Rows from block 6 of a small multi-label image tagger, named by matrix and row number. Rows with one number belong to one neuron. Each number is 500 + 50 x the weight over its row's rms, rounded and kept within 0 to 999. All counts start at 0. Numbers have three digits each.
After each neuron's rows are labels from the 100 images, of 14976, where the neuron reaches its largest size: "top examples" is what is common among them; "colour at peak" is the nearest of a few named colours to the mean colour under the peak. Only what is clearly more common there than usual is listed. The data: rosettes with rotational symmetry. In brackets: how many of the 100.
# gate: MLP gate (model.blocks.6.mlp.gate.weight, 576x192), inputs 0-191
# fc1: MLP up (model.blocks.6.mlp.fc1.weight, 576x192), inputs 0-191
# fc2: MLP down (model.blocks.6.mlp.fc2.weight, 192x576, transposed), outputs 0-191

gate.36:550528496587473471452491526535464612507586450550443459511468577499509560526532427420535418493494524472433504608433507512531543482475459494444570515487539627488450485476516443597508566540462430385432464546479545369449591411482522547462590509465486438502485516475473564472521592481470566610480495553432576542502561563499472508524423535500502528468450555560434566487475535540540513475482572473496507520562519502507434466540514511520401548489505531550504494392568461502523512485580466457428377449467534456479503497522539509454442434489524411534487512381474491499572504494379523461
fc1.36:552570471602515464487522519543493603482569512504480461542456554491494614517522434499491412482436520508449557501483558502528588503421541581467522560430550557542466473549508386565533560548616461439485505522518571372499517414535430542477519481469521348465443519472600516414491598472526550537445484464520449517541529594476461551434444476500495551447514543461414497481531513568486580497520455542452470544557535427527437390561435445487430486502529586536538500457515523483559493511518405446534397511387479441544495501533512513459509457500505532520503427436458461438550534492483500462
fc2.36:474475439531473546451529465458547619473455518450395488552586445487482566431489505568528488455484518489565483482532518445551617442467554525525563488504408444461607521529456468469474451488569522358547404514516510484418531407529493519479541464493514464508488450552489589462537449517449496387520501482518571509456485494515493480546471509562519454636483370581482487523504540469501581515472491559459487530473436599542516544464475572425454501461496446502489534523561417540515388457503480530456513544524538511456528548514513476507634370512509555616538514500561500449516409580469485543
top examples: nine-fold (52)
colour at peak: black (45)

gate.6:456515445428512534548592493417543528548394510482432561575534528508497449462555491397539541565560479490427426524468485475451529583578536589456479536516584487529508452458494493545505488491525459442492541507505568470509499475476508463515507361477498504547562434490545403604466438502571546485521480477489569465513528513529483573479497541542429510539454480476464542524613557494526489458587488530553487459413558425604540557551510534564582583406493516512495450479499554507491437454508370390467522503512523426498579462436480415469477482395460485566530463610497536487535528412403501530
fc1.6:514474501502511487478533656458485571566515523601547562436498488545511423440531502520455623570486551515395465530566504489585444476514483487405467468468402430534433480597528465571492461571467470519478516498479487477458452539457446563460434501537519468568488487474448491451543555524534467460478486499506466456511480556418433504472467495445483571471596522493510466607463522539503578534526495477397423454565531510434462573474472478404535431488396511542452484427589559435485561503540648535544490505535419507508486465476595514504436591442539537515591501435523455476543488537528590475
fc2.6:454501428538485573534408466495579516543420508571401514467505384519442500498501413495506469603470540545465424601528439491412499554562548539495517531507442521470544511436533523446499471544545352484516451517594426524435527527486546459529556509499471431624545528466539497577549404521517482446522537502552499478597424443497518474454562544544448510555522592393524518499502464480482576507478535482513476473516441506497423467525558538517436460565487573475474421494512520595483543415539477497474476438605477501516522451510493477460467539596504611507501479513486446530420432590410464584
top examples: dark (50)
colour at peak: black (52)

gate.205:467562445517472491551414484523544433511450527547526500417438423497535474472454507478524529517501417524493489493534616472435515457517477538433456551497446475463529523518408494509503412489480445530541384446529571572503494610462624605539402479435553491378422524460508524491550496513492509555482539599482450518499531610572531483522501461442477560487521625453501523453465513455513502604561599418516545469516475499420462488496532509474533478461493494594477477523382509469508454482498489513613463547536449512429582554531508472470461557556502497462661512480589456451534497566479532482
fc1.205:505473553516545556425512504483440562502584473426457505579557535509467492570511548544517465461507575456524476495516505495530526558486490395551510451520557487550446509477579461489555552544525505468473617497473447385511447468578400461463612467563471501596550472530501507520477484484524515465553469347539473440480494414397520527515510506559498395467503416543476509563534477638464526397456445547559416537454491550580533485501483495503451496548524402456482522536587475545481540506515532464346569452448514497570443480424500540502541445485460453509393508510437586543469506446549477512
fc2.205:529525476521387545591576496522510434533486523555564527420556551456482503485468493471522547522476522470558545463511579444505447454454587542527490508447566469518561530449510519493518458452551407526585434470458469486448508475526510496446581545533605530557503524450503533516536495411518405492446499511526420518610502520492536505448540493477422415495386533488583417489582523424527557523522496541432420571568501516351566458503565467414456422451516499498491516486462598551378502583522524455560546542510434467514462539524534513484393494437486572566498474445478481520490430437452612545
top examples: pastel (62); grey (33)
colour at peak: grey (71); pink (25)

gate.385:479498595499565354539529565476541568447500580517446333520432559505557589529463515555463456597585476468477449498461473545414501464457475531462595506543433507508437480494464477558498515454415533554503552504407433624393456501427529475516519429601555399529489589522513501491550514469464505531475476461531450417559460481507479495543496468516500529465510560618491451455482527462568486446521504487586483500494599462551472485564479562493466535529511586567476462531497426521491510522484437508480502512560493498484513409460453452476507478453576497536488506396472513553570469438598514590
fc1.385:553475553424557402475536573539455585496478458571498515456528550337490487432501453457479562474563571496537505515455547486509565520560476469470446495472446557467526484514485578529462424609543499584453573491528438499434548414518480520432518527420475501530430484487544506501477479467507481482450460420529548541425452544485539421507492534503503511443538522455572459525542485591535442479522503405408380535505596569461544533512425491496537559493415511534499391506528523526504484561560510550553404491610506484578510500530578611464520448431496369477427531421533449525508487483542556523
fc2.385:515520568547599526551451500468472533552586586421531499479592611533530465464529501489545493501511464473524469536533394486475477460486472530569487471421467534542481588462436394470565478521446451509581507552470568582400576507529440433512532508517556528576493431535493501410584509524546508490466528573536430544522384501586543496518416464486509452594490489515481536554548417549523550430370366505465437502476527461499538467428543533443449508431513419474531421434540565512471535491523530487621575492543457420558478455510529469482449501448476541467459480491483532487561394511460534498
top examples: grey (84)
colour at peak: grey (68)

gate.570:473493509551547541473431520554465551514433452482552438480564510545450494525592593476509499544464514456492477490503480515473536479559420461474501532391543544555448579575419556436539565566492475541509489547558580490490625527520490482404523533432506536530555406505542567494538541580528518483469423495530517457446507439430537562471550396557412423516466440553591467442547489434581548519466477530545513526522439528456460433454499544581523433519492544573437515525458570421547479538424462494419409564477479451498523457400571493539437447531520519452552485544375447573440467571468474442
fc1.570:532464478532498487553584499426568511565554528454464386450506496421447432475493538453548497529515509536469610486441569522584475478518498519450435489514481511474476499492410560470441482610550440561345446455467546461445435514427482493552459511542424464499462507503437515481533508447530521414508518471502517467558466554466632556589440409477452420486491528473555485536544475470478543428395542426515551452439542568542526482499530429527521472596581520595479531542504503551477553431498494446531459593567453509539475510579545541498607530523412421409494544503507511536441524440472548573
fc2.570:549493524471527620472498434500448483609514437483446516539512478516491459504557436467475489428530461617541562562449485467568506645556489514485479523425479518500547543441459459513573457568466310518525547531477582555453530464468496467423564508395484565583461493444601512402516477549400500533534557478476488456581555504462532514527547556540547561547511444552487568360465539521495427457525486500466537537520467534436464541429550521533508516466502504517507471545441526447542442441496401562458500449470547379507512607477569444468490451499505510499497471522552465459427464533531493490
top examples: grey (43); earthy (38)
colour at peak: brown (69)

gate.35:544522454579490591484518461454516570493490451479533462351532539460582519552530520562521415614498429407389577578492563433440433584481507510407431493523481490511506393499587485456443441402465418473478405458492560541518492484510467448598535510496506462501511472524635490424542483492451506496443518501464515483543531605576468532549533564522498504519492437559556538513585502536496456460464466529495404452527559418547395464442468543476531476490500473445472513463492472596570473474443510582541489492523506517495538484425445568491528475425554587516515567577479557507480472538516530548
fc1.35:516501477336485399438475518568493451478497466516484460617461489458432567483457465488537611454482491581587528407484441480548544386469524463593529486482470495514500554534462495513480530481548446462495564584483468487483503526475500583364501534540537553481474486541469523555467518555540493413572487531570468525440451468460582484556492485495513500477504503399499479487460581452515618508485499496504577486456442556410643515611554441576495551439480519585532409522553538440464512494553584416405478511500454475501481447584540503503442518510466477441512426465570546505484491514526447466
fc2.35:506548548497495527512542419494497450544529389566563576475506522453497481546526542527471483516555484502536584560489439540546376499568432511403453505537528449523472467523446468513494502354500515500508450544520432447558449545420457501538568574510510507576513500535454547490483507481520464416510533445448485466563604551492516589512453450523607485511514541605596526428543509500549477632605503442404431478601577521471459492376449484438495452433518522492468451453541544476392446556539413521467507514519564503506446515566493454467471430444559518485479490460448430532534472452509564575
top examples: pastel (43)
colour at peak: grey (63)

gate.64:534474459666428517478433521582554459453495459519540558436566520541489492547533517563495517481462519472593502498541575577468483495499561516497525510551439525512616454581466467535433450560485566487506500451473532542523558534458555524523503434623601463429530465460471473541510459562413561425475510501547475529526508538475557410550512580527438475509491555445487507462506427517525480483471481453507410523388486479416496434499508448437438617465515568414528492526403511474521404444587459443445468565554518499485516503512551437545449561442531548548554504594431470402529471390455483518
fc1.64:529565508375585452529456490433432411526532476510486478564490488470482564479471480556472459463571512507484414468504366468515513526520411480568485485429529522458460555460543546441503538474492467531486546486517431447429472551529445542507610539364411558553475461494533552509492517483517461533481464529420519477547452398494458553503521418455579478432533454562515440506500555579508493521507474472581569486569505482557439485496551568511550475524463497516418527405568416540590489553432565580510505467446477548537519522487493521453574491487522465468422465498492535556509552682634555480
fc2.64:488603450593502514450492426507500473502477463458542499535483559520479542552469507523487581612435535523497581468505526507466366515551563458535505471482461470462572458510454543512538540520431494389588524483505575546564568450451469469552491508518516558442632451545540434475482549566405585490460536438568478527531458470514488529521503514509428486508435459553485450496380497573531497482466533487455492449484498502489490482521459466455494511443516434415514502520551583548507512493501317474511494646488467474538493532456470491476532417477520542582563431447412492575629535455432604519
top examples: cool (38)
colour at peak: green (25)

gate.386:498460502549400453488529479574509478524619545516436460494523497414414563496462519553525485582495527552465507474492499390449556484528466420378471513473502469535459491531556535418515510484558476486410421534437543458507610518429540521542432447379575577504507485463594516573569392462485519552530474417451494448466507392496459498532452474600475561380431561546486492476539451520505485469543437553505544559571487517537473488556494542567514563548459586525528489498500545591565471529516465473426566452438528538529505464478565507454493538529501537546394469523458532519517426556486385456
fc1.386:500516493525439405474592453583502499532592486574479492517538494411452579438430517511535509573510535563455544438521510356423507560491454488341487521463475417511529528517552538450498495550513512498433416503404569438510488514471545528542527421410556619496528477478572461461550503476467515451522457447452486432539471455416461500517443517547481457458485567462510499529531417530510487443550469516487539527509512488498464468536540492507471533563553552565585494621510495585494454517629514439414521448475531543537497469461552486508531577455601573504438468546422502519504437596445409436
fc2.386:537507444369545563543571493455576474509526521532515483547459540491569503445570495441500518416541473529502564608447440571483461530517497496564519511515498499539459599425450478524486534488557491506473559434527462512555484455584436580525531530478428430534442514466552547508525443528447435494481485521531500582536497599510524469448607406517591508601503421462396588458536528469404419477428546465433461472435511531481445542457459548507468500436474454517612545505463559491495561513544544506592466477431451438460490561503419552427552388430541481425533532484591550514531503433457537468
top examples: vivid (64)
colour at peak: green (36)

gate.569:536461518558493497471503484464426494464518609545476457433546377448477496432481451527408578496441478522574448576565483520448432501575523402650384456541517455547422434468471492546586514515555457465485419478525530472503486585448498426517629441378454487504466518645492490534515468575440541483442465592490526434525540424502436452423458497494460490534586566484502476526492530507425595606508503505533564496584515511484553521525451511443502519485449543517480444552486450583526541474483473478517547521495573521482496515556518548495570549539497423509401498537480472485497505555519537445
fc1.569:472457409450489462554523515509514480533498393468466508517527531496512537586584569505575488437536530553471570453454511521453540552368460538334613541538490616494554536525539560489453438407436552561566586588513482520501538457573449493453459561534565522477559509416478488408497531489571460450539502433494489515447432574438585526578521518545445489473377422502449539508536529546542464440560451524445503479491445384553449543493485454561497542544514423522503466431472479426553465502465545492501483467507433393459525452535512524470408504476508557484549510543509498567486527480513540550
fc2.569:500589546605423622459476441494499478577577527473617494484524461544486450412546469504552509486484478523545542619563422460593431512662496502517407440513514407563491416549476379449547466491468363496464497476408446415524520617581571547508566489512431564544557445471498519577464469525468494519497531463519564447464500453520494469477542419521517478509501495512599501510456547484447493549540538488567503491479483454525520469453455439470516432479493492473558433512527492455481495453518435450537554508454501472520539563420546513565567437542511444525478533430534512496528472541411501559
top examples: cool (57)
colour at peak: green (27)

gate.285:516491454439659527542419537548440523532513548505490520500541539432539432548496535421476539520447567446495506501499442542447464410464445421551431570525417464395525558522507483527512604542542531549546466528497472449537453514469449553507462452478466549460472477531572498500536409426505452529590596515549526529577548552463432535530435443532471595592597515500516603546567532485469481515445518490457516477445465501391498488487517431495566542493539475449566578655444533502488528501494537480468499570525391508447529477545452495549400449504442403468466408533560440513477484470476539500
fc1.285:494522503570412502498505490461516481467427468496459473504533473544492514465507428506546467546581509523473525501496559472569540529481529554512572487443607578616510432471473509513492430472494473516480559459585599549515506511544574463470474569511477496543524516446386458462478513577559546486404420465480466392419432449514605486514509545475539433354402492552550415487495481537493536462563527552570501505552497390618501553449474582533505523503424447558418407429571526439504470516527485495461497439408574517538479498460476498503583538505554599511430587442455576473455556484507490486
fc2.285:345518457540497409509424408461534518493529479467567542502506541566500473501506585501459503462440506543529477458515577457514554489437518400440469509626477464439475530481411602479540564606489494484508458522457523454401576525497467531444558508530470511509525446520543567515478451494458491535517608591485427548520516415414615482557519494445472551585455435429453548518498501484456525496407547511490469549420561461415513460543498420509508516498488472494567511418469504579526539598453537488434534567571515476528483493437398475482412485490529488512597450503547452613548490531488542569
top examples: vivid (70)
colour at peak: purple (29)

gate.202:478450576500533487413423555577471470506500431500491589602550477479447560464552467520510508435598509519415638529495490470428534641478472552551518517473485445512412410486526508540609535513487457522488468497561433495592480471451514479505597399474530478640614408532496451474505506536514448517501524551561407557582461454469471535459515538576527535484447493539370520454476528432461507524505506546505479541559496464465509445498570601549415519351523523476526521459505557453515527493543504478482421526481442487504452483500571558518470441529557448478477479496484429478515463562453528474
fc1.202:487458542554488539439468501563479458504491460489566614602541512518453550475476462495521516458587497532389598547516439439500547638448467568498556521477492503499425445435500504560567611523446489472500481502523461456555492485464553435499579461476468451605582493509491435462507450575500472506504541590582443485575487397454458447419560474554501570536493570523435497470461498551444496496514485528504478522593540479442495492536514627520476548374510481408505546439504507460537533504502485497528432528483437474483532533553500520535473403552494446429424488489438389528516432660524494515
fc2.202:528506570529437499709478437538552487551483509496467475505452534467516516470456515467408476587518533464578470477432414419433431471563458521503516532486575564424528535557565448478427414429551463539479468528552389505470575378587509519488411581528455535508412542499443530487591451456470553536475442385445523475447488568584534534525449586470534515485518419455513551521559542463473464485502535528507502448456456541536472439560461422529469571463519443543531491505527481533520516443544551559546519447570511537497514520496514526424501616527443557495412553487530518460525543482419478480
top examples: pastel (50)
colour at peak: grey (59)

gate.119:481425459462473480560386508511463485536495460443507453564468438404482534476483493477540611560473466539419464670523438522479443459531532493502606548580528471547548506458467574508439520554503522499595551596443542395549516549488503544505493553527482444448402601403503566493591456459485492471571537590595540564515448446512480492511484451529509583607492467450397516457497480486501554592509499425473531574580524504433551487473478472587462528465413518475502520412446550495521521549530479499573527509449503492485484491443499471532560473421459453549550395526455460525470485460450520540
fc1.119:504597568524530489491603501481539497462483516535440482405499563624498524517442510523459350482497541461614565351503473499521566547498416500567476469494498568485487482507532447458533548442513425511416447413515499586441540439481537458465513421478504489513583470599511446490416524501538527497453434421425419449543503555519485503444562525475537415420486525543585524555520516507525487386500537509499451440476470484487407582485463538427549474479610510521553412530576475530489570477501508534418469488555461474513514515505481525459510531615498565477413575456516494545551562504552449493
fc2.119:489555494407486508492545516467462468416465472533449561538585472458554423460527515489508523541477455574553416612492525396461532498524547485489522574503517506530482468377459603560566349516445597485541560460494483462462474593467458575488528564486523492473550497531490487564517493489549474482535470487553448481503489487480414482494579512544513550556484523495444426504494578481422491559541477568492454521508517433383519533428526452552552485527413415522455427497471570468579471494471519510526494569341551631491459456524463442408471472473459498493563615432513496588512473551516561516
top examples: earthy (50)
colour at peak: green (62)

gate.203:545564509430585417448421542565518533538545453571476550548507501544401494433382482559546528456469510520535578542541523595462437538496436587473457534593532446466530558456563504550432495549524582522569507427417541426603412513392494501462490506545498427610578514546519497574413492441580502581498457442537462471453498558458418446452500497490466495542487563482575470484457476496553521523478457552504522409449427523523491535555532518494562446435447519544471471497487490360446545477409502444508492492524582515507439470541446451537545412501487511494505472419554514503488502490583444469
fc1.203:566512513467562510455468519571540456563497496537414508531523534486445463464406473517553480509446479521471542539522564568444393555481481544497541514577488382479490599510544488547440482570496549523525533422416485418658470466426437591491527530505563433553576494490488533524428537431623504575498482433466462478447526545487485488535505529480499512552457579485581430417412534496615532534471423493575520443463424488525499458524445549444561453530491514519422433523500541431499561406500565482502553500546538534525435478492404492572491442458418578435539489437579465432496504483446483477
fc2.203:487457561416473575457486545409497425503468584508473520558529501497505471428507451492552478505575459409454482412544444560631527560468541466479549537396512516519386440469450478547509567477644413471614575473605524558470511507489505457516513544505492507534513515516443524544461484535535486520434511517415543505482429489435461483509539423541571454483553444595491440531495545482478432561500411550495532457466483567476592491525417511500424473497445487586506542533569443540469553468544505537428491397503485447526568437519558506483502540542578447568481460553511483551389393486522572501
top examples: cool (45)
colour at peak: green (44)

gate.306:442484466472463471524589542492560652395555445461475502502517568498489533534471496516502496460539451513513499568477576391460569517577438508549520549566418558437520468520484429512485434484553493460479506501534672498538457532489553534511441524519495413480535363616593484476468563434493525559500424474557552439459454519434452532468417484525497504522462585498449508446588470492481499564499492447498524528545439537538517413516523509490518528415520430469486525441552463550465526469471385505594404486482422483495495512529403517456554501592543491597486538509417451519534437430492477555
fc1.306:600531525534484577462405496484434394519499476499499492477465433514476470468577559518500432497472554495516601483475417554511434531526558470485493509403551520514495481537509564487536505511422585539536462481455374504442547443460459441532525530458468562491418612373444505450524423488457502465455534565454512568583575499553527469441598487480530458494543473506594457484458494507556589486509474525527502400488563490486439611541452507526494554562500531505472474563510541386521525534511552512374535524544563462481486483452624497477507493494428556416460467498617474447416582567529497485
fc2.306:541448465519462473562459515461507528367499510441569591510558629565375520503406455496474505442489524536457488520427562456448555462471448520496454480476463550579531497533459508522456561508527510498500518564570553499511462511511506465537493525618563485494506382556566575520497548420545438446543447509566498407412416567415548514517524503498656541505447574473479463517464489443527557536469532441477434546474428508515580456476548456529479507529561454519485470467510431547480470367514492466502504568570529531455552552431376513461493443516482504500540527490530451504548407457537518616
top examples: grey (58)
colour at peak: grey (58)

gate.409:542493527472495461518435393375607504482380485478549573521464546609569513530529587502444484451474509576476532526483541399516499453491455462518473482524540575520510535533443439517537444427501493526485457509414564532505539485469536494480401494544511478454505480480525495469505488474553530495458477423435605382587500537549555582515465469477473474481536509512453491464525435496497559503481534568520516553439492568484446396557595500572656395530548518508503453589505450482558444497487448518604394470588499463459497459475467497448486591483599533450500478501458523527402500585443453489
fc1.409:521406465510537424493446394387528609577484509500577506499565574557551461478451567484559448476534435441536483524510519492471531454455414526526549537637524478462527465486433470456533431448518504540479480513405560526547514517444511585429391535562492508396442451510548486510614466416566485467494457478415478475528455585581611544494488491407463588517506508459523417499480501452499480458510567515524497438478526525473520421522559457621610440477553531503489479458537422462584513517539432540585484483493567565478451473421467490500472530530496540524521517540422437551473545536514537496
fc2.409:443509501509467556490544533550547481459486476465581444456496454518483537419525522586545446436489497555483474514468482603426499539544516530398510519509514523393495453528563521579394530567571475603506542494552431513447549487509475571505534430486451438499543547415551591444471443502455443566540562533453474490518489529449419480511512529492509497524419455462468617457517570484471569444509641448527421428501563490551617487572427499527582510633625478488475492426477430493494483448420457469526485484409492538508559578486525516517491502449534521475472553494490511512465449419445546393
top examples: grey (96)
colour at peak: grey (75)

gate.291:442543406473468509442485598469437469485424488497479468457460435550454471454520607418443539489400512499449518539551554513495601514542497502518526519551511530576544383499495511480597485429581423464459492459488547464468509532539512437473403476492481478516595546525483510615536471408503479447465445512542630595491514525525490597558394500403540517445491522493428530561600485476537418569463561562503497519590480504536556443553572515496496448471564484598458528541605426488523517498458523499522438541474462571578514442532510416492428534511528504536468465515493470546467484591456511581
fc1.291:437510429453459505471491582512431451489477513459503472468495460541462439436485552452480588482385551545438473542502554492455605550580491478513576511508578513572498392509491492490587508411507430420464471489525543471467563533567511443496445480528500503456595536605488525582511492464499487546454455486563613582525539550501470541567373501378546535505457494536444550519566486480499372534512543448511505521564475492525537440503599492507462425444568435525477557587535437502546523493459518526547413545488482580544495482532490424552370543512466515518419503472489519591456505530446562586
fc2.291:552365435510594444615473553454487566475437501551361476611463488481570517473591494507557485523584428533496521447462494569512548491544512530467463491532453461462478565510494438512448456495379501532530562472567506417511520480395491523566590495464477532543423520449511460549619470592453523562505517412440489485542427532535514503513496539537455424503515561504486581558490549512550471418468469480559555457466478458508467515525458500579535556476458455449433508413462471509565480574511446557552513430573428416480403457475512535525524524539417536501544582583466504448464548512484485438
top examples: earthy (54)
colour at peak: brown (78)

gate.349:546626475634481465497536482517476442511525494377473473453480572521510543483573426514508460522523466451571420506460572453570430404516620580445471431462489468415476499540450482527463508492418605478551494531539486478517468510396516557484485448479506544520514537605570504539476539577466501513432550565484589477427469536490487413539488532635447491455522457534491452579541518617478527394418480491441503484401440448557520397511480448486555437480491544515503425479487542503425454575482501432513499504565528522499551430480533536512612509454559517545464476436474519487535501515547486515
fc1.349:587572471606436532453545499506448423486448427395512501433552515476517530542512484579541500483511469499565435475422524451541461377507546546517539380497482560465460444521488572452488501476374596500532499564552544442486473526464544465500474442471513505463522540634565559536455488491507430495488530606486598479480490537509477379569455500639434480420488486493510436565452482583477532464495479455444486518507494442507529388490606486464543435517457576579549497477511520483413420532440566484466578415567485544563516434461550481507533538497576492498543475447520498525526500461549490493
fc2.349:519468380487465555493481527598453565438478492520579474480521464454534449460516470445529546611597445471514522519501455571478509585552506522509584451450591472546523543529470494522551449510480477479573547579489515452443504479514505575528501533540512486429373464512554417537527473439501462544586526534513515426419527428529469459443510598467538401610529527453541454599578426491477539450502494564472440447461530537531479418606498525566544498536485437494526517442512580494541550454537490433565506582478497377449462493520450448454460556522514574462509425453468439415514500407456439576
top examples: nine-fold (49)
colour at peak: grey (52)

gate.88:502475504508449460509488470493512471564473548499529422488484495502471488472508489573583431431463518530623499435453557525488590594588525522548479457530399494523510435479588522468409471422470507563490562507570453500558461522524478441592515536488459435532598440564473471531458489533563563530511495632500525541529475540527395591518476453480398518530426506526507549518559433536519498614505582563492457538495427558352465487492556467501416535487468465383479535488482528447439490458453490438537555569465605448469413503507477458458495484494501458384529454543545450503538561526552464413
fc1.88:500567517550473480498564371532532509518480509531564490474464525526535557440553603550494430435406468507606570440457537495443553602554540500476470449547516482564545483460635572519458501481512496556430476487503442562576459467496536532479574455542461442461547520547468444519429413538465472554500509532604537500469504515529412558487463454429500463556430492497514576534527470586484523565519510486513545493521466569407458451454561428432448520510437496443501512413415489419428558451495494457499514513410572460522418539441528414503536458585484485389521495543469493546554591517422431427
fc2.88:587459496500603413493564536487480400312524489466558503491527583482544535537463509475526540464523512497560503500493594530466472510490545553434490557434575487497478533544490491510467505542562525456511511549468463479442541354396521465528569424466442519547465472462518512563453528580452481485494427517462490447458504454488498507508602482482612466543603525513475500528479464568510424475438462531490530510422475477513624564458545651643484458532453509536526490520547450556481487437498494509463427451497410502521443527515505492497528478573561508433455603531509556457419464404521481459
top examples: cool (35)
colour at peak: blue (25)

gate.325:465437488472538560510540463591463601456492442501522553464455500404493503528554522531436519436654472532528495572537473495573448493476553513425603547589450443544480498570561470512564571447482502580398447408470540555478477522498510538555532563470455456487441434568474496524440505418495467537552550427464545506518556442469494456418498535514500583513447533481530555395463536495445469447520504552489514433441540494500506583508534476574404545427506520584444490557440529458527476545522521541447423463590398430469552591518423509483476504489525475568406426502431532504406499458562540466
fc1.325:527607499454620599519435417551488517435505481519590508502438515572501433465410439521457509445515435532587445511510484575562520421575577549459597458526461436493448581474531456520425478429463410559494471511560524476527503500542504424585482471484548493569538459546525502508491552550506513561444598500575454452480531462470610486452544456461487508552512417508493491508443524538491489449460521483497477501525569432564538443438480549605443541442499425471340524425541569532567550523468463554480508588524519474530484445481391395436459467536479568535480566553505477507532532503484492472
fc2.325:593528580518528530457457592506516545523526603581468415508431481383506467592512547565452464532516484482530494471426614458536474567439566477424492524361472529577546452443500516468585519557582491511612513562442449576542517439469524523499403487503484491555483499542480542539441491458553538477487499462499570508419527518531546501626555528463468504507445488511471436514514430385478467474534452541513473493436527508416471427546528459510446556442567465494511527572487390459459481532482466454517517469387449457528481358507500521573566543555443464538483456495543438446538518510570485493
top examples: pastel (66)
colour at peak: pink (28)

gate.294:462444493561457583481535578434433499487495466515585489523486466588511480517509441508440448600449399504382557499570514464545434435471540447505562464529493475370445476523561500388482511519524454491491473586550545508554413501487431497494453559541491539490420516474474487621497444560576490526462555596587561441429532533616448527489572494502455561605443486491465516527395519502538529434503492492498548542499501454543505514472530554478494541493434543540474402461457542380562501445518528490419499474535540411515475542423501447578547589453530490483505477547397450477535574539503474505
fc1.294:494507552483535407475551377523566532469488494492492491450521464458465525474491593482529526445514561523616463541483500589455498564587457558530427517464570549653574483511527515608467514543459484454560561436477523485453562500547504527460464441445431423461581509563526524415461545442436519506520539455466433499515453460376483484492411497490546456420465501536491524458585437480426455571498534528530431462505529543447545570546474519485478423505592434414477548555532462604454507475532520506464537558511443564412451473613474566494429535519478512537444492433605491540513449437482543470
fc2.294:492465493504440534573476411484532551499507459436519487536517539424502449529561468508457441622435510483528580484557502486520423510548541473576533535558450551446499391467444463489453616505518543489541525511437511538519500509402459528388629523475548525468445494477541553514517506563444483554521549509443438533480498536430604544499484414493526481481562473480461401583557509434548463490613407552428499531508626437481563571489503404441561433443477484580598552529519512482508464513473436467572558484543415493510421527526478483419505472557575427487495472429488563508500493489473570419
top examples: dark (33)
colour at peak: black (55)

gate.187:452444430438484503507470502542536465447425525508570527537470491385494608521507478476566525513504514510471457512461537553490529502435546533508566531593632515506553561495571596562458481521446443544575470546611487408400479450480447423442539553466540527561556469443487508478561524494437512466492438430548407512491505487492500529518442480550527456473416473580485412487477418516454494481515551483376583475505450463460518420453511578514541568533575433519692582467526527581469469489482452501612399556570477494527527492425517488498517454582510497516533503490485538448475488537503487532
fc1.187:478493457447484588481416562523521653433476521488548435602500484449500543505449407541586413533470547498521457468500512505477522441515570510506468501574575610479482473536522494506527541537457360433541536520600451429483494555515435465514597524466608503531555498456516459505474523588495511602432402471462459498534462483517535495502436539521541443490458432531531414507427467514511520490528517598430521519481491450530529391413523554479528672471522368446580493419509595519466521474463505503528423554529527481544469440471475430491550517511492540497468509431469494498458547495494487540
fc2.187:609378438505546434466504557410548441580501468529418483429494524557490518545546534491466553440539523453608499467480471451511490473594450484475559490453392549515495504458461529522469544486542479535468601487479506613551539436479458490464487512474461504510433511572452593483480591484487427508475577552484512509492537465508577546540574409441496388540521473491478547543561498487456577445393509421489554533550507558493468511567465463483473565519455520526516452538423345577473539545575531496553523459546526411483609512566518532535469505533533484544541463533449524450481511515401507369
top examples: earthy (70)
colour at peak: brown (64)